Rows from block 13 of a small image super-resolution model, named by matrix and row number. Rows with one number belong to one channel. Each number is 128 + 24 x the weight over its row's rms, rounded and kept within 0 to 255. All counts start at 0. Numbers have three digits each.
After each channel's rows are labels from the 100 images, of 14976, where the channel reaches its highest value: "top examples" is what is common among them. Only what is clearly more common there than usual is listed. The data: simulated grey scan slices of phantoms with and without marks. In brackets: how many of the 100, against the usual share in percent.
# convs0: first 3x3 conv (model.blocks.13.convs.0.weight, 80x80x3x3, each kernel summed), inputs 0-79
# convs1: second 3x3 conv (model.blocks.13.convs.1.weight, 80x80x3x3, transposed, each kernel summed), outputs 0-79

convs0.6:098167131111136137144119115123120111119136122140132169152111124085088114117118123125101133044083093059132144132125126121105141104138105139090113116110112109121138115128068100090110138120117132150129069116144134131152138121120152155150154114
convs1.6:069114098114135133127156078134121130124121128119128123111136136189119108117135131130125134063132176117139117140124108118122113123120135062082165133116145141148143134168103118085150114091134143096133100102126103146119093124157161084129104120
top examples: chest (99 vs 24.9)

convs0.55:122140166148108156146100114119119181123083144135131185111138093132117129124139103112115124158129170166100128162094139103170178131137121122171124165163126126129122114080154119140133113175151112128126135114090148109144119146098120144124082133
convs1.55:133150082093144114122149139124106193135141153095141135107119153121134121132139133094129125127111090108116135136079063098109125156119120095066129096092114126151122127109090102101161131087128117165126141119121086133110112093145112122148115113
top examples: dark spot (84 vs 16.6); chest (61 vs 24.9)

convs0.74:099163086139146135104144104139132148152140142136131126111138150134139129156120157116122128143102131111168148092087107116149157130118116153065094121113099126136102083102079133081126126120152136158180085120128122118148134144137088136187123124
convs1.74:171094162128134098131080135129108107105078129132114135133111120111130118138119136137129138112123085129116108112150156131119146127134126089169155156158168120147154166122123176179115129192115139127100147116132136135065102132105155103162144127
top examples: dark spot (47 vs 16.6)

convs0.50:153109146136140130123127127137128127131122108127141126127103123129125124124132132141120119143146148136125140119115168125142146098125106112133130124149096138121132145131113129134129138143140148139143141255132128078110136104110123115151145133
convs1.50:067137111124068123131076127124139087111142098118125113121114134138103115141119153096117127115184107088138114152127097123120152156105152103110132117108152087155107115147108125139139108131119128118163123190108125176096112076142144132114116127
top examples: dark spot (81 vs 16.6); chest (62 vs 24.9)

convs0.22:172088129114091144142084129117124134160131181122116146121144115130129134127162128099139085116112141174122131102083127131133125118150048123137091116109106107143122111143087112132163140133123145101121053100144105112131132143122127132145147157
convs1.22:094153109116108093148121116111123132101127123107144103117146103114112124141076141153107146113158153147111106153134139122086142157102039135112163131152129115106156139123127156119131107128114133172175133168119117190128126126136168150108134151
top examples: chest (76 vs 24.9)

convs0.58:148136133138157127127129147141136144160131126131116063097156142175101146147125172095142104171103168144146110132124097124144113152123124159141126140136129117122156139125172110135202121164148104132122120125117157167099131122113191145122103099
convs1.58:100095132110144080112145136133131152134152161152127103111138132151128134094151109155135103105095134108137135117145126128104114123084140117049129102119148167145113147161063139156154121132147133128163137089127128174101127090104143158156147123
top examples: dark spot (88 vs 16.6); chest (62 vs 24.9)

convs0.27:117193121120090131159112140109122135163108208152125098152117092093093135127129154136128142095101153112162121122137107130141141133170110128128190136151122141130138119148129152135153113152115137167086116097145131131110114122152149123105082141
convs1.27:091134127096141124131150131138140125110137204138096141117137129112113110132127133114139131145148118203116129178133129162100126136133145129131045071175142126179170123104113160122122130124136133139130141115131131147098143132129139139100109127
top examples: chest (100 vs 24.9)

convs0.14:114126107142128154128132123141126120150122112129114142122115082123148084125159149134135106118108134109144123124166134138139126115093106148105137130150165205128127134106133135131090114122114140090151111030097118114133097189115108112164123110
convs1.14:152125139124075129123137132145139143114111094142118141122091170162116139124126132097113142139161157121129136137117100107106066097100146111085118140120164152125094155125158133120118122076130111109145135110134114160103112124166147113041154128
top examples: noisy (99 vs 29.6); chest (95 vs 24.9)

convs0.46:123139107126159102115135153100106132120121175133117152164125113131135133125081144120096129106141120125115141165151064104154129128160125126108106128128100044122158123143171092132143080114113172136112127109163134143137119102111143117176108121
convs1.46:051142140133119107136124075131110150128125138142153083095126128145101129117109097125137128140118107113141136114114123161165119110119138118176083138126118075146109140167130141085097127118135099136123124128120106107077113073152122098085153131
top examples: chest (74 vs 24.9)

convs0.36:090152086133090124099137161113119137101132166123133127105128141137128126090139138103104144104145162120107157140149067145114153120140126130177098113084105108134152088128135136088116130162144143092180120177148122109146153134132145096129132091
convs1.36:138131117109180134131118109126087134153121143126120166167146116127123125110124142159120091140117123113095138134123120091147081116107122161136119118158124147187077161099146073126119116129099088171104126158111121179086113142116117102154132128
top examples: dark spot (79 vs 16.6); chest (65 vs 24.9)

convs0.60:137144118110102120103149082079112131078142128108109119116180144070139108097101126119124130128121121132160110102086140138077142130143152094141129086102122092133123132131131111139121137123135147124131116099135113102130168081108176118185156134
convs1.60:089145137187151162134134128149172138165125095165108141144092102149118118154147093157123138144169145099115126133138143115178133133106129151111148138116122127106116123145098153104115128139111096096088126119126144138160132108119086081178171140
top examples: chest (75 vs 24.9); streaks (50 vs 24.9)

convs0.28:132162114126145148043171145101118091101103092117129130131128132134134116135132127133126151089122114196132106106136179155131172137138140121107125130129122100129113142129092076144119114123094092175110110138133164123147145099106129125136153133
convs1.28:099106056143135139135106112131137125160091149120108133144082127127119084146140136121124089189125130137123136117100121158159131133116107117149089082120119108135099132082155121138123119074084113115130151152106130123097112117116065139126125136
top examples: dark spot (86 vs 16.6); chest (74 vs 24.9)

convs0.11:144101090094137125138126129104234130139131146094133120151126085093123138124152085126103105108127131132130132152102146132102131141123138133134162111136140119123117088129096135116088123131122136110097127091104120052149134107111148118108148110
convs1.11:140150133153111124133131144121128094128128095108126111105149154143136107105123174172117050148143113123085084111119138135160118127104121099144111100162118109102118112121148144146123115127123122167112136136033139098101155137136123158120149123
top examples: chest (52 vs 24.9); dark spot (38 vs 16.6)

convs0.15:111179150120124097136091145131118176169117137127113107134104119125140120113096137117063141123108120132163123120127087109116138106117136108086115116107119164130087111149107144114126151146109161127108148152118046139124162135108082122145118095
convs1.15:170132123097158109125137173100146112128141197117140149134129135119080128129123161122129116107075146145124139145111119120118129076106147123136113112107130115184127126108132142171129128163134119097123142151142066158182131136130084140155120112
top examples: chest (93 vs 24.9); dark spot (40 vs 16.6)

convs0.44:116206114119092121149103124125114124173138205156135087177118096101103140120125152143124140104132177110151102119129111137146130141172122124123179149121120123130143136147121132118138130145111132170097102135142119132113126119150135109109077147
convs1.44:093117134117140134121146127127121115110137185124086152102150150123117120106117133117118114146137151195114130141106126142132173139116131106141013061150132119156154127106106155118117111111155146127137126120119140124113144126114132149118106126
top examples: chest (100 vs 24.9)

convs0.8:179162115129117130165119137133100124153125169138153130178110148113123144172134116114140185134166134180141119121153156154090093136159140114115169147116119153124131135136156116113139121137136174143111110158181112149160163149150126134137140159
convs1.8:084106162119111119138133125130089108090133165142104150080150149128114111087108158119129124141148118159115131139122138103122095170100147125148031092134144110152139113098118152153153109138119154119147132130128141146085139099093131127151117134
top examples: dark spot (87 vs 16.6); chest (79 vs 24.9)

convs0.49:105122125142127112110104174134120051117132118144121176128135137172143101141169088124159142043096108110107131123142151114132136132121106111109130101122158110120086124134106109126155108156097152169150099117147141096137127134129143145141138115
convs1.49:142116114147088125114154078138131163127169121090132142130133139129164136108141168133134113180102119085128139112132111124146102160140144130136090079170100128136136112090155157174122127102133112110106153133112151152084093126156075103132129126
top examples: dark spot (97 vs 16.6); chest (76 vs 24.9)

convs0.19:124132133131122149107209126122129143145131168135095154155081111099109118108117080102137117149114092103159118149114129128120161110124143135153125118164157152132115125082106134118042108101125100108111089136122126106119131102116117139121106130
convs1.19:123118120144111141126135148082121122139099106128112086132123130147102159139110147110129126121122174120116088119078134145121118160163123161085146107112114122161130132117029097141115127110145123124131115125116057104125113098111160110119153125
top examples: noisy (70 vs 29.6); chest (54 vs 24.9)

convs0.4:150089114119158104132156104117106097134145104120109131122112117106134157144117118110141144108068114098081066159129132150107118142147100141136115132139116099131099137083099116123124135109092135133082063144161113106139121161143081129100125144
convs1.4:136160112100114152111109102129119105102142118114116078107155131153083098116075106143122113125139163127079130149165167157142153167115160142133132123093134136135151141158100149122134114173073179146133084151142127139119134150110119152137116122
top examples: chest (71 vs 24.9)

convs0.24:107135128150139116135143109142126120111135142169139148108136136136116124142135152171147106146109139151127133171134169121124108121149061107129106143099098040128153108124103160080144144127137136145115119102119145091113084081144158112092122115
convs1.24:090103121124121145122118141121137123152180134095122115141073136144140149108149108084132137132131107139142131098115094093117156084131147158169101110108120143131096123123105093162112132127135124075145122118147107143156147157148119113039136124
top examples: dark spot (72 vs 16.6); chest (58 vs 24.9)

convs0.62:104111165143133094144140109167135121143169174128170129169117110147119100143165098080141085123148104147114139153132135138149173155106124136127142129109089126128133109117109115101187136130119131104156108124142115152091102119165152070129135135
convs1.62:130148105119159160134111160107137135143091164132085133145120142110147163157126142159123193139107129119134140091132116112106061151159143079126110119150118120152123129136108143158117130120139110150101153135139139132195178160131145092128110128
top examples: dark spot (55 vs 16.6); chest (53 vs 24.9)

convs0.70:141118135079134123104116142083185116137163130123166156155132147148133124109111113112147110143134173181125125148124147137105154118088053124167143128118132142129162119108149155120177135129110108084128148118130134114105122083122161101140130119
convs1.70:120112109103141121123120109155143105126115125120097043130147109127110110121121158155136131110159106140124104119107098113134052149167164133117125089102109140147096118144131073112151136119109137153126092129095126140178129173132117139132153127
top examples: chest (86 vs 24.9)

convs0.29:146121129138130170117124125089110109142102091138133076139126169112125135125136135167138184111109124148132077123113152111141063117191156141144104126116073174126130100127117119121111126137113110127100136128106142074144110111095124135117103124
convs1.29:140153143187142123126143139160147150098146115125132155106164102145119126088115089108138096135128125133103154137127141144094208112115127104129191169097132131149119141122154136138168140136141116151133136121152123168067144125137136130139165126
top examples: chest (99 vs 24.9)

convs0.16:123149120135109128131091115122136111117113124128165073097133137098113156152120152078129161108161104135112117125118166121069073165132101141099138142154133142126132094118070104169153132122149139122140110174147113122140149108111154152117157154
convs1.16:146140138165155129133176156150143136139123110148114155146144118127149156148097134126100138133170111121153173129160122138166101150154146150155110146122139151154153118123129154157162120135135127139151148161168135217159166131142120104134171145
top examples: dark spot (87 vs 16.6); chest (75 vs 24.9)

convs0.78:169137146082162119118158099115150119144121165145055176147076132141137119120085069125121095141111122128108119137137125138134134129130140142131146133144121127133135136105121201153091145100140149104131091114119130120125137117128123075128156145
convs1.78:079140054129101115131106167134131133144136161102128081114160119122088161143133175124129147117139129108124144132156115100149085124155105142123131122119142152143109127128120055099146134126120100141123141119124113149154151145149130197100138130
top examples: chest (67 vs 24.9)

convs0.59:129119142114139184102129135143131119122136144120145149118105109130128128136109183142114176122137108125124131128152135116098153152112104139106102131113121142127135127103046188132161101114131133147131085077107153118139149144156110137148068085
convs1.59:179151156155144066123133094119126159126120146130101127169171131134095113099125075123131099168149122108116119110087139167154121141088124122149170121149146133145094128147123162132117132144097114146122131137154118131128100137105072121173130125
top examples: noisy (75 vs 29.6); chest (60 vs 24.9)

convs0.71:086096094087135133102184131122150126113134148116135127121108118132156128132128137114139144106127154068131148103143126116120169119118119161154133085168134116128094156155133065128145083113093119118127100096131149113160140112162158095129111169
convs1.71:170150131115129126134093107119113145123106142149110097148122145136110105100124162119124153132128123101142135151084156129136097158148142064040154157086116111152141116119096128112123125136145121136135130153114117126092112134102118202118105136
top examples: chest (84 vs 24.9); noisy (63 vs 29.6); streaks (52 vs 24.9)

convs0.79:125105140139131156117131121127123131138138068125120127133150137156140146119166132149120107105112167192110130116059155123142142100123101126169139137146074125139119148118093090144104144172149178135083085117127120132121139129139137125133182123
convs1.79:122144176153106143135075146122130130085123121119150094116137128088153133152112134124133127160128067145139097127103160106109130124164142120171094136077103082129113134155134147139115141122089102141116122141158141090118144083132103112074122129
top examples: dark spot (46 vs 16.6)

convs0.53:106097142122149117135141136139099174118140116139063118113153142153131139130131119103136162131125135114147168115113127108160146134158089095137151137115093141123146131122199138129184147096112123104109139094142172150102124108149143062137106117
convs1.53:143138137121133114125158101114007119159121140124128141130135141137113139130149094126133127115138152109091108130112116106099156138112140124118089119149092118122106135154108125138125131146091129163122144136077107110074144128173109116139093129
top examples: ring (39 vs 17)

convs0.10:142161117147106096120130119108138162108145122134129111142127098109119148119116135110151108042165154105125123150146116112163192137136155150093143099174089131119156113145111114168125123146118124133148176104131148111097107125106137115175135148
convs1.10:123105140074154152140087086155124113094085163116110076129132152121095145119109088142112136124116119098136125104115126105095072111128094149134096175103142135126110147122156138096144119114126091095107101159115111157164110130156120144136119135
top examples: dark spot (67 vs 16.6); chest (67 vs 24.9)

convs0.13:105115123136084145128122158125132091125104142101113125113112160102144090148148142126109152075119164154115122144112161110074143094092181103153120114110087156126161099127098100123114131181134155105119142150142136101130127098092105138109136102
convs1.13:140144137149164082131137116135130115140120124164153139160139038143126101152151142150129139166153096122129126129175106145138114144134059123099150138132147149148118141122154156136166119133143122137118137157116135172145100107162156109163154128
top examples: chest (80 vs 24.9); noisy (71 vs 29.6); dark spot (58 vs 16.6)